A small class-conditioned image diffusion model, trained from scratch.
Model: 11.9M parameters, 32-pixel images, arch dit, norm rmsnorm, activation relu, moe expert_choice, num experts 32, patch size [4, 4], layers 8.
Data: trained on rendered made-up planets, 2.0 epochs.
Rows from block 4 of a small class-conditioned image diffusion model, named by matrix and row number. Rows with one number belong to one neuron. Each number is 500 + 25 x the weight over its row's rms, rounded and kept within 0 to 999. All counts start at 0. Numbers have three digits each. After the name is the row's rms in percent of the matrix's.
After each neuron's rows are labels from the 100 images, of 14976 (inputs lightly noised), where the neuron reaches its highest value: "top examples" is what is common among them. Only what is clearly more common there than usual is listed. The data: rendered made-up planets.
# fc1: MLP up (model.blocks.4.mlp.fc1.weight, 1536x256), inputs 0-85
# fc2: MLP down (model.blocks.4.mlp.fc2.weight, 256x1536, transposed), outputs 0-85

fc1.758 081:478475474470502485482460492546510491508492482528522512500493512505487501488525511475515519510528506473527504491495509490548518446509495503508490496499541509487502511528487524485499495514487510505466461514505477524505493462527428504469448516477469460500538522
fc2.758 076:471463517485469527564502533498491510500539506492511511486466515496497533504493473485512498509480464506476464486498487512489512545503535497539506468506513460502490501455482494512517509530482509496508482521490497474516563506517499495498482485476500463510523565
top examples: polar caps; lava world

fc1.123 124:515534526508521456510516517529511500512481488482503455525506490506510437505511520533531520503520495460479535509522482473534490508466493442520464494485470489516491499480456481472466450484482512528481463531510494496510543543477490495530486495491536479512485489
fc2.123 135:480507511488481508473495516533480485475500494526490481504511503483462495493508474505532540513525492519497478478492476533491451516484454510446506532511509505515504521491465494468500472458531524481471530506468502519503511462494512483523509507544558485503501500
top examples: polar caps; gibbous

fc1.147 091:521474487503470444491514475511488471494498480508512485524487515498553502547488547477499458508498484503503507497521512483552496504459498446504506506498519525494507537542540464542509508543521477498522502487484499487453491513499499507517472498501424455501482496
fc2.147 099:487499525521499490510453520484524500515466515489521476500514465504512479471485521453502464488510541487546500499513500538502485484493489524488471508528480524497444508463479505455454518518520480494486511500453476550470506449501514489507514524490530489504518491
top examples: rings; banded gas giant

fc1.179 090:531487480507521487484448466505519500520491589523507530535484526516488487521519497492502484492471486511563528455533478483497518495495531530495517505501509477468520519508495496514520460542502563521491482500512495453513539484485549487480479474477497503488477538
fc2.179 096:471518515549487532438502487529461480453510400466569504521488541506500489519529491473482516519456498528473510561511475509504522503511506514451502487518532519478526502486478517511528545506506498503490464529474545526511532488496494506490482506504511501455493501
top examples: full; lava world; ocean world

fc1.510 091:484512484496517471544566507486439504482527500487481489514489567492479498523481459489460515486482516585486480503496500519485515460485535546504517494514465524457499512494507542512464495495539506519485477462513522473504492481499507466511505501473483477527493506
fc2.510 097:545473513502479484492515513477520479503521488531503479469513511506553522479463536503538460514495482455506503505461525474487554501548535550525523484506525522502494445467508506518511519488486474493501515489467504544498503487519475501502453472498495494494484487
top examples: crescent; desert world

fc1.1 096:508516500509496536464489480517509531475509480484536517506498519482480467476510513508510507506494555566485503509520531518470495480496512494524491494492471485466464528538470491498514502504491495519521559509463519477515468500545488500517522505489527475458482509
fc2.1 103:534556494498464526494479529493512454535514561514532504469496498510538508499487517511529480461518493525513478513481532451449472494428465514505492525518482517506438451507490521546441527480452496538491548490442506519484511479534468465561503517540492489530508524
top examples: rings; cracked ice world

fc1.259 063:498494546506495505500472514423496516495453500524517505477469504516497487498501517462534527480487507507469507494538541518523440546501501502462492466468514494517521502478486526497510527457489475504503539533494524491518516511510508489503470509518507471469506455
fc2.259 062:502475491470473494532545508424511495482527506510487555544546501511518511511510466468501476514497509511511515461528484517518508489543511502525507506526507512484504579521514497522495493512522484499458506493512484489503492500503519520477505484493456491489486507
top examples: glowing rim; desert world

fc1.373 106:502473475476499514535502537542499499467472513464488490555475477490488497523463479494519467490498504480494524486527463521501504545453471485511528437513477512515490513499503488492517454470526500487532491503449495465480505518518522513510521512525468500454493485
fc2.373 113:495491466466521489485491489515499492513544480525517496483502487507504484460487473533512497505506491485499491482486515523486498465468491544528496479513512478521516516433492506503501524483488493544463483495495468508526473534513472521489537507493480508489481546
top examples: cracked ice world; rings

fc1.336 075:469507497505532477512541493506506500509568483486499518489528492431534492467499451516495509525521521454526509485483544468477515487503529483484491492496483487494517434530511501491467489486489490510479501481523508491470502477515477469497495386485457510498457507
fc2.336 062:548503529488471516488485498523478491478470490490477489489510515552533476498527494496455525502528495451490498469534479498490509508507538502510506501520472506489502492483477499510493500524549475525500494546491537563470512477564505511502464492456520504510512477
top examples: moons: two

fc1.444 090:501531457480540485498475491527489468474519505489531496541465503519501490520441488477511545525501479534509515513491484486477484490510525517525514488523529507479480485531493507501486512491487505488516503469511471510452520510509566463462474499519520505484544540
fc2.444 083:553466509494522487526480501506483473479505492513482518493493459482515485515475485508483505486551516441509508526462512496410516522513455519513524478503538472502499495490509459498505495478510510470481535473450469491433483497524532518520472516499491531466496520
top examples: crescent

fc1.472 080:535491510518449491549488487493511515496529488439510497457471463503491511474518476510439474485492502506452493550497498507518454495469546521465507519523538502546503478520478502467491512505506480488504511513495492450498513504494509575475555471501500458498506488
fc2.472 076:481517488527504469512451527474494496552487528470482483493501452493528514549484476464505503495482526502551538501476493482449479495516470505529511490535513504507536503489446486496509502499498516500499509499500473570544508471504513466522500495536427457449479485
top examples: rings; cracked ice world

fc1.234 118:513469513476482483574537551515502484504514474479471453531532470472477497499492498503495486454486480496511470439497473501524501493508508494489495492511496444520471505494518498515507480512478483532478527506524476491528509500527522493481503499436492517527526493
fc2.234 119:494491504479487459463469534439525516507462512502538513484478514529494523496484523532474510478499503521487491526480519509523499487502489502541498536491519558445502560543523542488501501492513508559527478500495527488529481476493502472542482502528479491529458501
top examples: cloud-covered world

fc1.571 087:455551519534518511448475517532476498495473508515521513490490490524530492488453514484460527476493507493500516497490537474538481538482481541513511545514490496491471497476545478487505518503529498499486519498481485498473474487537584477515556457479480492569500530
fc2.571 086:485496503505481520558484506523503502521481499486497518486456479456546501511531475469505520512561486529471490535513481501520504534473503502515491524442497476515476475502506479528489526476511510493487498486484508502484485512469518517495479528480457504526537465
top examples: desert world

fc1.688 109:508480501498502448529518495513482470515537545504476488534490450481514523457519478508505466486542502467506528511481517521509487496518558585497469464527510507473515545490493507532455499485518471533480511530490501503466488526503501547517551482542519440518510500
fc2.688 134:511542498501497494510484446492490467526492510504524495500512479455462531524468444492464481462494527489557500505498505483513501506503468483524439500517503513502435524481512541515505497476487515546532483556490480457475486495567463452518498508504503501484510483
top examples: gibbous; cracked ice world

fc1.692 102:484513480515528556535538497524502526485519524508481477477453476499477520473486482522491535501519482550506493495473478513514496520534520495519505511532515507485442458490519486486447549499498539514452503465543496491516527495562475473479500464515478455493481514
fc2.692 100:494518487492511490489505471474493507493487483519508484519507499552544513512475521523493550511537521497491508528544485485489522487510461495537485516518526493514465564552508522531549475457492496509490529491481519496518512475547543483471479516444523534509485490
top examples: crescent; desert world

fc1.517 084:474470453501482549506474447496520530457508495535538488541497490481524550494458506466526520487478527480484470493479460492480512506483508481482521446470519502513477476478444495498452518508520471538510439483497533492499529517492557461520507497505506480499514501
fc2.517 080:517485502498485449533470483465508518513547507496489523497548520504492528445480477540500497517480498471496488493496482513518516511477493504480474513530517521528457485513512500542477497503502468469517453506520470502524572520490531505498487517480485463502518513
top examples: banded gas giant; full

fc1.62 111:552489515504505513515444451465501478516462484491545527463413512528520497498491535522501540518471508458487468504532510446459470485527495414483514485498524456478488495473534488479487494484493537504492508418458487497500512494509485504469516496492505513526495488
fc2.62 111:479488491507525490519521547482494448515473496539499468539488509468489499521493488520523488501503547467495451545434511500511490553489472525472479521492491502503490548518484481508493493469480502518472496497485457498500512510516511509482511507525503505488457464
top examples: ocean world

fc1.309 147:496480510517532499495499522519487470507498518498475513469563504513504495500484467482504489543523502498453528518467525505509487529481540510460487513510512562514493484477493475507506470495498501503492481515486501499498493520494524467513539486540521490539561463
fc2.309 163:496480495568478506464505528486503424531481491497587512500515504503513502480481539485503524558519503504518508489500549522505455504524515466496486517499504513550498502489534539529510507505517520495498498483505550518512536482494496519496494504503489515477435481
top examples: cracked ice world

fc1.739 077:519496484538552489501440505583464489492489516525514547485519494491497500500459489494491533504512517494515517484519508519510510509506522506465535502497476481503500483503475480471486516517509514519482468518507481497525497454520533513456496443484469494470474513
fc2.739 077:493476492459480509483495518511498480465474510468509488494496480525514455480483484519540515481505483527492491473493497508494519477472504522535531527528550494486506476508499539514509519493575539504474492516515486488528498460510520517485483469469483462496509503
top examples: full; lava world

fc1.397 106:500471492489500546537468476492510493498559502488487495504471468504488494482433479490482504499533521499448513460471514440530548488466489519494501513548486481531469467416521506522511489546476483493492505510520488498445527454499495449472518522494489485503480506
fc2.397 102:512544498465496537462539476517487514475472479472501503529494531505515562487500487489517499489551481477490516511456517480457520471496468481527509474522491483492449482489468537508475502465462527495460514534517494500438503497454485496517454502519454532521515489
top examples: crescent; desert world

fc1.144 075:512453525511548526522487466493539526485489477488472516541528509489465510514528523468511529511485477489497474490478525467493512493516488495473521471498572482495476540496491533493434518502514531511522505523530491516493475503503520520549469478485511496508512556
fc2.144 073:524512511506516488483508525509485518483482503464440508483476492502505479528511474489478475541455519467530480497508498531472466486471502473475490531508537513474495469498477517501492514520535470495471481485488476502504462537512516521472439486487496490515481519
top examples: full; ocean world

fc1.624 125:452516479518498463488506492525518538511485481513472494481481486518547505533492467545479468483522509516512490488479474505526532496481526518511469510502481451499502512459511477523493533537481518505527512478470512496463506527515497550542523469484487484505470516
fc2.624 112:510501508526478455475501469504490540523462515486497499501531471448450491465478503503524481452486436495489477520514501539530464532459529543488528533491517535494490466526455478483463516454532484484474507510506498535477524478515515442480503524538467528441482500
top examples: cloud-covered world

fc1.311 070:464474479489491533512542533518482500530470544479473494515519519505522499542478486480494495492506485497495493494464509476522544528510503439479490509529501518530509511535520494515474457503514521510459492453510513495505497501503478479481485477483518491564568480
fc2.311 073:509498496486495536506484512507502544443464491523469508492507507473474469488516484477522533519525500493508484496514534517537546479519496559516545521524453490504520524508547509495523514515462488504535507545478477505510495469541501485472512507501522454489527527
top examples: moons: two

fc1.228 122:469503476460453540497492474476512498502528506527500520506509562503493509517554487487480484490495499465454510487504474523511518489494521479506507439476499535492516507497500498509476532486502475441529532548474519511505500478515486507520476544492504501462510501
fc2.228 113:470493506521494532525522473507556509504479520533464510494501478508506469480472502470505500504544529474493441499501486513490550543490519499505522541477524476490546488481536520480532471511520490528437493531502530474507513509515506451489496489501499502522522488
top examples: cratered rock

fc1.152 115:481476515486558499517468469464511522519527478502512505505492533505504505499532477480512483514489506558509518479480539487461489462502515507530505458507480506497515554518506492494477480477541485507518501532528520509403496474481549498511511495524511461501500481
fc2.152 107:459464466509494487514522523494479508481514475504468497483500491449449495528526553538503461537498516570490504500482484492492483495568481506452477492491478472497466574552475508500517504471508517493500512528485486461462499493507484559487491505505540497486524504
top examples: crescent; rings

fc1.629 081:562495531508477523542513457518499470487510456520511535505528511513528489491499523500533469483512585470487506518460479503528506517533479484517479504498494521521552527524495491499492525502500461512462556520495536506527507490525456488530478524522486467501485467
fc2.629 083:487455495513487493506483477505494527500472552466522452494490500468496532489491455493506463517512474520468477511459453544509478503495461541527452488497466519480538508519479504463515496491487526512523538467509470485520531510495514506482517493469553512490488508
top examples: polar caps; ocean world

fc1.399 117:572502519495453479477514527532478497492515453457515517485481518491547486555481455505512562507504512479477486515522525501493519452475480490541515447496485505501476538534507480522465503509499519474504521545483504445472480524507487468442513486494490532511470505
fc2.399 124:505520504476522491495452508506505492506537532498455499493504468495484501456490545499512517524508483511528483487503525505520472460548444540529477486516535495510450463466514500477526520505494516485491523505458510495466467451497522507584495500493499491507493501
top examples: moons: two

fc1.679 088:504501479495496508478459482500470501497509464484490521491480494501477496494487491549549490547519503527441480474490526515486495489506510514524533525523517494490476507475501502479458499544482494506508486459471477526491484495476501472476555477488548511486565443
fc2.679 094:510466517478520537559524508448502496500508463502522479479507491500490488544486487491474459495481513461490467484469486532481531480503519508491492501490501472486469456482462514487496450529455503538493508510513495446525470528494543499527517491491486511495472503
top examples: polar caps; lava world

fc1.43 088:510537467513495463504525498525516519459517501521494479543465513524464513531519521523467485486500482474501505484528487528519476526489510429544494466535512484517497482497478460483463499493531561476510467452435495500509489465474493434492502493535472528464501527
fc2.43 091:499474508505511460424475477506540463459502520508497512492473514490453510508496462457510484430466509523491522508491495495517531520502466508467471487555511544504500497499515506524447513512540487492527464500488502493512473540467491513503533458533536483499508522
top examples: banded gas giant; full

fc1.297 092:466502524498501486527546473481512550513489465550492523482525496497464471524519509480525464541468477527488539531496460464492533514504525482432520491507463534541515528540471549480493487495524516531529487515486533457432531502450516507507500509510497519490495461
fc2.297 096:469525489516529457499517513548495502472515479470516502511495459503507495498513489525479478526458508524496504511500542500461530479486501483469481472475469513497503540474543528489531520509526467514489467457456460508443467471473480504521530488468482540503478490
top examples: crescent; cracked ice world

fc1.596 078:478510506511504509494502504526526517498508490525532519502487489479521514497512543463507483556471474497495518464489526435471495507482522485480489455483505509484540538500478499495517478503523506504541508493499499536487525491466474510555506493495497486492475522
fc2.596 086:533514524498508553522485483522476522476494501525500547473537507498531519537512466490504495548485548492485537494500489529494502535466536471490543476515507443518538502522528521483464492528447493454482415514510487475499480532495507552473508505515484539507486525
top examples: glowing rim; cracked ice world

fc1.570 089:478458508533494524482480507522462554533538481518483523494537499573493461505510495465512530484479506525510543456512460471468490512440511502536509469496495478532464510458465496508515516460521531490519489494487504500482489516502528502527489565482504510490492480
fc2.570 098:495507522508441505463493512517513512478502510510504509485521528449470499451482476496483506486496475516493544497522497489484492494478523484470532444518488552474533478495522540463438491476508476490508492515495492501515549425478499479482508486561502504492474482
top examples: gibbous; ocean world; cracked ice world

fc1.756 160:505485514434491461525493506467453523484492517473509493498523487519529461500481510452516506493513499505535476499509539506507521480499469495486505542512474565494506510495435456504497512529539512496497491430488513508505522487486475495514491487524431501508576513
fc2.756 186:486493464459549480544525458561510529504505474519473506523538471498486515472532514520498485471508520501490492536492532515515492458501482466537499507491501570529505475488504538504496497494461534459507492493529473508502537513501540523509530503493478519517455517
top examples: lava world

fc1.524 076:504467552482524533507487484549503508520445525500514487492471554486496525517482524486481481520480522505465485561504506513492506497471511483516480515473482484520490489497501504542494494513489522448543495545486499491526464516493506478524521482499473483492502462
fc2.524 074:506519488448495496512497501534511481473520506491513557491500491504497505503535496510557459521506464478476502506518487469534506489488520473513512507509473500531483453502514524462510512526524468504424476499504502516520544496529504493501493479487469507494550498
top examples: desert world

fc1.101 063:512505544532519492504471496523520510492554478506498527470465502525502479509468481496538517497514450487470469546502521473503544514503533510517502550489498489450488541500535517485494563461464490475480511476517534505518477468508536500524500555538450483530454489
fc2.101 065:484497523489551497495517466509549525515448505531527517484490497500480475510528471527484541472508476485478494480506438498527546549478507505500504500514571489486489454485496463486517482478533518495514498515491469502513497499483522502488466509515513523511470486
top examples: cracked ice world

fc1.479 082:528436478545440497482484456532484562491493535522523502523534531505493506502518544477449477522462497483511536481505498508530480505487536482482487482494470520469494502527480489494492507509490535533520478504538511484519510497462487464465512458447491535500544506
fc2.479 077:490474482488511492508497505493503524467475432521504507508550517493513513487462482563501501464489506514518464532484484503494476512507483484482509502504507504468518533443498494526518502493516483490473484469503462527511536531471479494531521465535485500479447522
top examples: ocean world; full

fc1.453 147:518508507489524524552526529477518505507523480471507481543462501515553517504484489531501478442531497511517525545494495503482544460522488506511499500520438474497491530520532501517511484467493468501492488516436501533503508524494472465502490462434493509475493479
fc2.453 124:518512524498536478513497526502482486498517522470492510481497475490515513510508481519451485538538508522492492450511514520495526496524499552516516457446498490468460534499505530486510519493509508472504506475514511474502523485484505503475513495478489585518530525
top examples: glowing rim; ocean world

fc1.592 084:465468524472526498513525513545502487508497514474495488481514501478518509500509505465463518518509526516547537538500489490466484527521498460509515500495451513477526462442497483523508529499493477532491512464503503499492504482486485526525443474501492485524415515
fc2.592 073:554496509487489463443525510426480484458482508486469490467521498471493511500484486518493481517535481528510498465497576536495506516496516474492483498448444487533541479573522515486488535504487527490513526496500468493498537487530457476475498502456497531503496491
top examples: cracked ice world

fc1.226 101:488489535502493487491492452505520498544480479481455548477463505519506497502526500482515489477522478488477525531508517487527506488447510509498489460539534493485456579543505488486517507513466470512511500543481533472549456476543507506506497506505521502462538492
fc2.226 098:475473507550505540495511521473502457516486516494507487528485506464481527526544500516470446475502475523543507519500498516494500535506493468452525447491459520557468540504522493507499448504501485494499500489497481525521512482465545483480509478471468473515523543
top examples: rings; full; banded gas giant

fc1.279 143:547521480490498542530489494513529470500523506480487502462527469511514497465503482495543428493468488528509455477496461506517465490434491552507495458535523500517479475529529518515523553513503511504528486521535506485527502455497489496500520454502458482524513490
fc2.279 140:511509510515516495523505523476480508485498537495493504534535528455488498514525486528523489529566484535518491518492483494522520528493492481491507455499511431508479527477485497514462478488488506501467466501539522497523486541450503516511489482503490512488498525
top examples: rings; glowing rim

fc1.314 118:434536482553504502523508483462513554465506502515482466526500505507548467521511500493495475517521483487526496434491440541530463502536540490451476507533505493518492479463526505475473506469529525497490509479486470497492502525502504466511485517508456477484503427
fc2.314 122:507516501514430516486558467476490499523518502480480497529524508502507497521479455510457504469511523435487522486496463528476490508585506494489497495512474519524467475548481461496544492466472460480518477542475522524504513487502520469516483511495526482486508486
top examples: cratered rock

fc1.148 082:490507490453512499485519514524520493444480496495503509492508539485511521495516512489537530483487523532480512502479538481518485499522469513511481470476512487480528512563523498529504462536493486518510519523515525483483476480590490504486463529547522535541521490
fc2.148 078:516528470528465505463518502480520512529526484506523486479518534489480532527539497463508532483513509487510466465473553448508496500466514460516484510518487480506551511411449519475465522536473473470501516447506517509498515468548475511474478496511508517510507489
top examples: moons: three

fc1.449 109:486457463479474528555545493529473509544498509511483512502509489489437504506510493500491503490483521486499513500495495498493497487477522491529481446488477457494507478463470475481492461514493525517495488480503514510503479500486461492458516493504528507496497516
fc2.449 132:465497553521437497531497453500506494474491477554549497512481496519512491479463533563524524462504480525495531535495509481530563471530496505526493493508476464458499525504475509468488505502463474523526491499559522464501494489512468510518545495509521486510498514
top examples: half lit; cracked ice world

fc1.355 075:491493472506492519465545455478501524455485511521471482491500505495498494514530471538511453470507505511472518492473493519507488534494526469527478529524502486533503522500493449464502469469501477475511520500501490496519486513501503468539512561504490502490552506
fc2.355 071:471518529498507484504509473471516505571544519520492485509536512517505537504519492535512510456534506503533494493506454496505524488523503518515525507536508525538489526459477531508517495511471530490548491519506498509501514509503506521490444486505457480541502538
top examples: rings; cracked ice world

fc1.184 117:489558484503499486528504466486479487529499470514503488503495498545515531464485545520518490466521535492467476497531476479535528526526508514509478480503508504510476511537515481491463483514490501544489483502456482513468569528488522511514516487501507494504493509
fc2.184 111:505483502491512479496502503507484486492499475575503481505478511518519514524519467539516528509455468531509491553528481489469493484463514484487504464473507496499448478601513508490521493456490499491477515482455512531532512474470525479502491538472458562532517499
top examples: crescent; lava world

fc1.680 105:525474494484460491480524489487523461550473495507511513490483528499485505520487502475500535515448562473522524523442522452514496521522472470484503458517493526463503490487498464532475495494484542481503513486468521522522502524510512474493483477533479489514531539
fc2.680 102:483496537479531471492490457482478502512497452507474478505525490497535527481492482465517515545455443489494533523519472505464563537528510483503503467476542503520490493521543475500495483488472529468487509481509473495533492521503521491502472505521480515469530475
top examples: banded gas giant; full

fc1.57 073:523523537528499507513521513511500488527485535485470488496468489497470465502499478453527516524530448497523509444540480512480476482503485502527536463491503516483483517502461451518494517566508507542525515491513492530528540494474531547474532523491459465516483476
fc2.57 075:494511505468488501512501518489536501490496502478494496441509526513493483476523456476512475512508488504499504532503509485487526537519533503475492518462450512499507481524531508448508451543496455486458512510488485480536480487486488481512465427497533465537522461
top examples: desert world

fc1.747 115:522508492505516538537495517491456444516493514490522526519517473539461464476479538498477512521502517477525513483526492525528532507430519465526497469498510473515495503526520512511413523600464457482492527484514487478517528536477460516476559488501530504493534496
fc2.747 127:476499479475492527557406516498500465533525528504466480529493516500505537507536495471504496498480534512489496500475488503487486496535516498476449498512485454498517486479526467503528479558493494488484538518490441519511532527498477467471522496498474506513496480
top examples: lava world; polar caps

fc1.320 136:485502545515512490516473482504530497527473535531471533529462511517480477489506509510507472486447480450496559508508514496505471473505547512469531505512507501477544482521469505503487472502497503550492474500461525503490491497489518515553485476517524534504488524
fc2.320 122:500517525531481486488502547503462488513495460472491476483491505505471500498499523463532497562447534492515495520477502473506484491479539527521484500517501510528475476465485469475506507493459473472477478532496511517500503487496420528505532496487490472474508492
top examples: banded gas giant

fc1.493 099:509523505449512483529500510503465524505501466494523481533539460503477478491462514463480536494495532481471543491503540471490461531517495520478436524503500449510500503484497477515497460515497500531512522477496552507511479524494473493465471508497512493540536519
fc2.493 103:458511440487517461531460457442508495496493529470475527509520483493496524461455505525547509469498492550493485486514541521483505527497515504474558537493516494516505480495461514547485496488505502533507552517502493500514563483501514526543474451495473536488483500
top examples: lava world

fc1.603 086:489509520477494504471497476484486504481473493513491491510483514479504496515489512509506522527460512516453487549516487485476557526494484479474492482507502503546516523500484539494497476484500511486520462506522542423495487495497504477486504492451501499519461523
fc2.603 090:457496507433538516536503463501515530497455534540475473473471468526469499478516480501516558497515452500462505529502494477501480495497524540489521525461496521528522477506476511449501516475515499452510454506504488499479491490505483564529518505516518514500432473
top examples: full; lava world

fc1.114 086:471484493500474503486456466454496489530461521508506517533509474483510494486492517485494499488509479492517499498503514505533482518505492490500500495496462529466486524500448533489500481515509541521502486450519481502500549479499507494495513482490483492484530498
fc2.114 082:471471524548492509559500492446497487449516532462474506535527531517516476505513447512461468553560475541525505497481467487487522534504502503512495518514499497515486518507508502504501480522548515517471476500496494510526493477527511499515501518521475465509480548
top examples: full; banded gas giant; lava world

fc1.19 134:512500549557519533465457484448486524477478505497462485492501481467461500494543485505494537485482506496496536489482471498471493496469508478487509527423520482476519518502537395506488537503460439550496481516498538519520498462505517515516459466513509503490530537
fc2.19 124:470492531489549563478526487484484539531579482460503522474489489500473509507527487519515511515485509467458527513513566523491493498496510484477483551507483473476501463498491526549488532520486484494517509497516531495538465509482487510497514496475489540498485482
top examples: ocean world

fc1.239 114:510531502464464472509463498449521487495470457484531432476527533515530500480496498482470507479485553504483508486511504507483506484512491474454475496495487559518504490480487491505499529525575466503473495503517507475525502492488519480496493476501490458502439529
fc2.239 123:503484509475564492486533446553513497566505504500470549543513493508519542533544527480508471491518499508489501504546502467492478506496477509488517517485527541520501480482485460508504496494480520479494515493539499538493507533507470481508521512492480507496502535
top examples: lava world

fc1.387 136:477509521533534502495501481516527471480519456548476486530495519488489490478446474494504492511542529484485554491505526466482512471484451516530473505525482503483479502502463499484457458493465461490549495513524517512533516489499485497487477516484534489492461559
fc2.387 147:486524500466497480487501533500432517497498512474491507490538531474528492529465478490539464514483536512536509515500532472492518458513453487535529512488477507499506442523477525494517461505558492464464532507513500487503486480501496434519500475533528467476529490
top examples: ocean world

fc1.753 091:491491521526506469518517532491465500535514507539498506549547498520493501511489496483533505481556497499507507497517497520505482459494495519536493514488457518518449488527510487472476472472506503499508489493495475537560493535511513521516462494518510517519478519
fc2.753 098:531506495492514487532497472465498467467542512488477519503478505424484477497517496507570513489506522521502521504541533576481466476485474438470518483516479497466495485529482551511499495530487473514502476505508495511533522490541482509483499497510549567480508542
top examples: full; cracked ice world

fc1.761 115:472516476491492458520467496447491477499510509505502501491523492490532476544518514483503512470493559556492507505480494514506469464479493487488440536483541509484536541482514493491492541528514532479483493515479457505437515511536495513473540509551482488514520527
fc2.761 105:526524492475505527474490522515515518527492490508480479486492494463443475484436536478476473532483464472506468480517517486483500486465471466477473488486486493531508493538501488502450506554442512518542509556480484503477531490528498535520494494470465529492516525
top examples: cloud-covered world

fc1.646 128:540495463517466484517462486500500503491459498484511499568498489487468477485500523495500517528488498506515556503501481493503503522503514533531479529537509447470475490505509532512494520476516491517488534545529503458536522502509496489513479481530499493506494494
fc2.646 128:468505507514514514517489475500521503512469471511508474513504479506506511495449488498491531486500505520478486480508491481505498523504540469509475487518489491521499517476521514503530462457486491489515531521499482471539522506540526504504476498523515501473494518
top examples: moons: three

fc1.66 072:522531510485526545487478453529428496534535465501506478522492525521506494466483511572493483492511500518530471499526529495532469530479509507508489527524465494478512529491518477473489480535472526533515496484524465497483533498517482488461492504529522501532519515
fc2.66 085:450498492542504535412499530485508500545487496476528467498509511477483488522472496482490490510525484486478459473503492476478520506494506498475528508475529495525551502521449494483491528495472531485451506535510482490490490470500487524485495474513531490523567530
top examples: cloud-covered world; desert world

fc1.354 115:502523549451449481540483476520522564504485557466523508536557468504499491493516479501456490477494533503458501491524485498526517501479537488443511503508516482494520491513525464524487541505503462501500526496512478505492529459489504500538550484481450505520540523
fc2.354 112:504475484485550515491504500484497553502497478561463526502484464477499515485505487514478467467462529499562501523500491473471503499508497506495539514485495534494543442522529533494498498487507527490498531492514486473485491492467476473520504516485473525476416480
top examples: rings

fc1.401 095:494483480481483524489500496500542467509501521512451483422494481490513462515491491489480502515488485463474555476494543543501483508504509450506491464505521459522526485511485478480476466490510540494532462494509516475483533475491482469494463511486490477461484561
fc2.401 082:535493531502566543529506492470473470482510459482450497507491499568520500523518556510532527445493502555500490513505522540512496515537449496479504479555518546461537474509504488476422538524521510527514487484509479523512468503500487535563520480526485503510533558
top examples: full; banded gas giant

fc1.369 133:514504493499519524528507471523470525473492509488577527545514537526475477505514435507519518474492520506475476501502547502505469498498511466536544506523483482486493529484492518488491489537498505508471546519538522496485459480505529502464544499497549488475507527
fc2.369 143:483474501540503467548439506462503542474506471463474493467479549492524451497506581483496497503511515462518531467512540528507509446537504537498449504499494510507509503535512497514464496512506532513514544484518466465487508524491485486551497496483498462491482543
top examples: desert world